config.toml
model = "image captioner"
dataset = "rendered roads seen from a driver's seat, with toy cars, trees and houses"
train_examples = 145000
image_size = 64
crop_scale_min = 1
horizontal_flip = false
tokenizer = "word"
vocab_size = 35
encoder_arch = "swin"
encoder_norm = "layernorm"
encoder_norm_position = "sandwich"
encoder_activation = "gelu"
encoder_mlp_ratio = 4
encoder_head_dim = 64
encoder_fused_qkv = true
encoder_bias = "all"
encoder_qk_norm = false
encoder_parallel_block = false
encoder_inner_norm = false
encoder_patch_size = [4, 4]
encoder_conv_stem = false
encoder_depths = [2, 3, 3]
encoder_widths = [64, 128, 256]
fusion = "cross_attention"
decoder_width = 128
decoder_layers = 10
decoder_norm = "rmsnorm"
decoder_norm_position = "pre"
decoder_activation = "relu"
decoder_mlp_ratio = 4
decoder_head_dim = 64
decoder_fused_qkv = false
decoder_bias = "all"
decoder_qk_norm = false
decoder_parallel_block = false
decoder_inner_norm = false
decoder_drop_path = 0.1
decoder_positions = "learned"
decoder_cross_attention_every = 1
decoder_tie_embeddings = true
init = "kaiming_normal"
residual_init = "scaled_by_depth"
optimizer = "adamw"
lr = 0.0016
beta1 = 0.9
beta2 = 0.98
eps = 1e-08
steps = 9300
batch_size = 128
epochs = 8.2
lr_schedule = "linear"
final_lr_fraction = 0
warmup_steps = 460
weight_decay = 0.4
Rows from block 4 of the text decoder of a small image captioner, named by matrix and row number. Rows with one number belong to one neuron. Each number is 500 + 50 x the weight over its row's rms, rounded and kept within 0 to 999. All counts start at 0. Numbers have three digits each.
Before each neuron's rows are labels from the 100 texts, of 14976, where the neuron reaches its highest value: "fires on" is the input token at the peak. Only what is clearly more common there than usual is listed. The data: rendered roads seen from a driver's seat, with toy cars, trees and houses. In brackets: how many of the 100.
# fc1: MLP up (decoder.blocks.4.mlp.fc1.weight, 512x128), inputs 0-127
# fc2: MLP down (decoder.blocks.4.mlp.fc2.weight, 128x512, transposed), outputs 0-127

fires on: "a" (54); "," (22); "with" (11)
fc1.28:535536400524496448419497501548469465487519509486506497464549420503522504492482543490512534553554564523546617480477450445490494447468494452522423479485489421580483537454571535544451497512531463570475520520474554408501525489430474524485485480569596476482447540533509514547483485495583480563455514389591483490429617552495463570503427367524495383501567573507591437554431469495577492388564
fc2.28:520560486604534493474512594464570413496474477553493470615537516541601467532427531630424518467620525435595523443577501572451569453548518468522488479486457496532441472587459452434480536485529529498560522569597491448463510473485407478502474491504491546432494495522422481469563451499428483550472484513597569533474551562513447508484457524453555447460551480447559539518470559518462555514600

fires on: "a" (52); "truck" (22); "tree" (14)
fc1.393:529475521456483541560477505489561577542543534526490510511415589442451539468453470405502451496475476495431550566512501519508490552399606568560534570430474534390513588525401465498492549520514561508518508517526457490441462455550553496582494508482512522586533566531512512520542499475467485517538522563454401526501430485471524615518522527443678426527485608450434484506491531492527579551418
fc2.393:526480572551427511472492482419467375410518462429475460557485457518578437584551552548546569505590541463503487477569557472519512370626497429481470430576478546551490426541541516460455533513534553479469510499558482471520557510545435512455549411558489496449463547491514473574554502483547446472492511486549613550458596492513489388448542504524462536410496435457511554547521508505464470484581

fires on: "car" (75); "barrel" (12); "dog" (9)
fc1.162:419390622591437417474495513443465593467437456488476471493488471450496509479443512522526477469513484472529525431470544523537465480568532454525567506478463467573498453518551488578504520550517453436484459514491568459593481409523462422489572474456616446523528502575523468593395499447485528571459430547554495400547470497614474546507444489504511516469478410473462596413430535464503464544515
fc2.162:529508530557610503447487428542589494459609525494474494484538520504473585464511457504618429473419527442565530529457574441454490525498467473546493518450459482438534422533462523489452478372431434463479479466511546557498518522526436453576591494495504686472535511514451538506471457497473481503536508526479509517478503621489530515509469483557490630446517566416569522420486584558521481473495

fires on: "car" (21); "house" (21); "lamp" (15); "truck" (13)
fc1.103:553545455476513519586500560453373489517455538458451540534476483515489514481484483439543494450534526454323565525524501517549492480502471574548514506547490581552462487603555514476453500516501513541507480500491577393526492525598537560531440493522500418473449462444635603482602479401511511462479474534531514556498636497487512474507546432463543498470556574495458524598496476457445444462568
fc2.103:551447421498452510520515476533506510496468493546532509579456484488495496430463497430472552522584523497486443452565436485477464498489488432592533516457527515536481497491451501494543475531540512609426488500504383516466407505513476620510394609586468459452423572498550413535476442513502529503588514511493521579483560465442571471552538508367610544443500428559428519577466461516501433557420

fires on: "a" (62); "brown" (37)
fc1.471:482541594600500433530513440475463413443469511518465546412496479532516511493495563590394511549471545517439468498461507529561573516547577583577605512549598476595519490536576518508486529651535505441439561519477435536552504439468488485499462506429538511504478519507509476496521499484463541492498524526593570390515504490566546563508558467486439533438525606517495420437481414529466471411513
fc2.471:470540586549492510539523492542493483405442488432550518565518579460478495494501668572513489493429549438443507500433496488520554504505519474470565549458491516514481417545413562562503511531489547419456578481477516549576508411516475521520512472470620503576614376482498396512438491580523464503496514531573522592436592570559499553484519510600436522496495483483584460511548497525515500517520

fires on: "car" (24); "truck" (21); "lamp" (15); "house" (13)
fc1.281:552428448521450426523429506478479617537448508496534523532488517482469586519444496464511533536490505428451571486451528458477549484505509494456420506490448560529518515597541464583489509561473497553510562493517504398568375444596529538551465471502572377526406437467570597570530480459512491626499463545515472525553552499589495527457503510435506525556558604483514438431485502408492466475451
fc2.281:442567423525471575533515485489518445553521593481459443496431435532465506425517449407531503536485532470435487370534516438540459429417509403605476534449480537485556487531501485475485491494518457545466395484464548438515566522544434617498448491521499529414495595533450490537472455501461546464502429531530464535504489408496554502468516472542574559515547426566474669560489483517462474434464

fires on: "car" (41); "barrel" (32); "dog" (15)
fc1.142:508408558537442403494506471476460482539449484583494523490532566429475521542520490537523429461571571554567553461401524594521495453545462529445428593468493402537523506432483536549515466596651466486488477474519533483553537441468401498533562564527568465526571476528546487497476569476482457588502522489598539455478437456595464492527481517446533441413461536450561506533532519447525521599531
fc2.142:461502513471553417521506488480491498463555493500524503544443553391521506493498547484554538519487488527541504626629493411470472538561464523580586461502530474513440481484537575557449516445376428502465575484479500418510467431473473467467477531462462583536417539511513576607500466487465514526557449491423521613494602516555465497510553495525568469481460598490433488521372595528518545526441

fires on: "car" (37); "barrel" (13); "dog" (12); "tree" (10)
fc1.344:446590514459516477520441600462461466480411528442482548504545538480404615533505492486512513482499512478377525531481556482591523577567569528566553427495531455549421518460415512495429495600428473400534490538501413463604508405527444504489522551531504471459453481448565546589469470495476517450466482504510518541534586502526429533509539509449554456535476570441574467561441552546520456502591
fc2.344:467445480418456420454517521538525641501507470522490564595437507427479493432438460490461527611496421573501451502484499458517534493542421513520587482426597400523472523407483557543532471438525458561417528471485473525493426484394495452525457604516570482511540495523588519536449524580495512487598468428451539612487542487524548525477530521431555544430484551519503501555483558529463535543476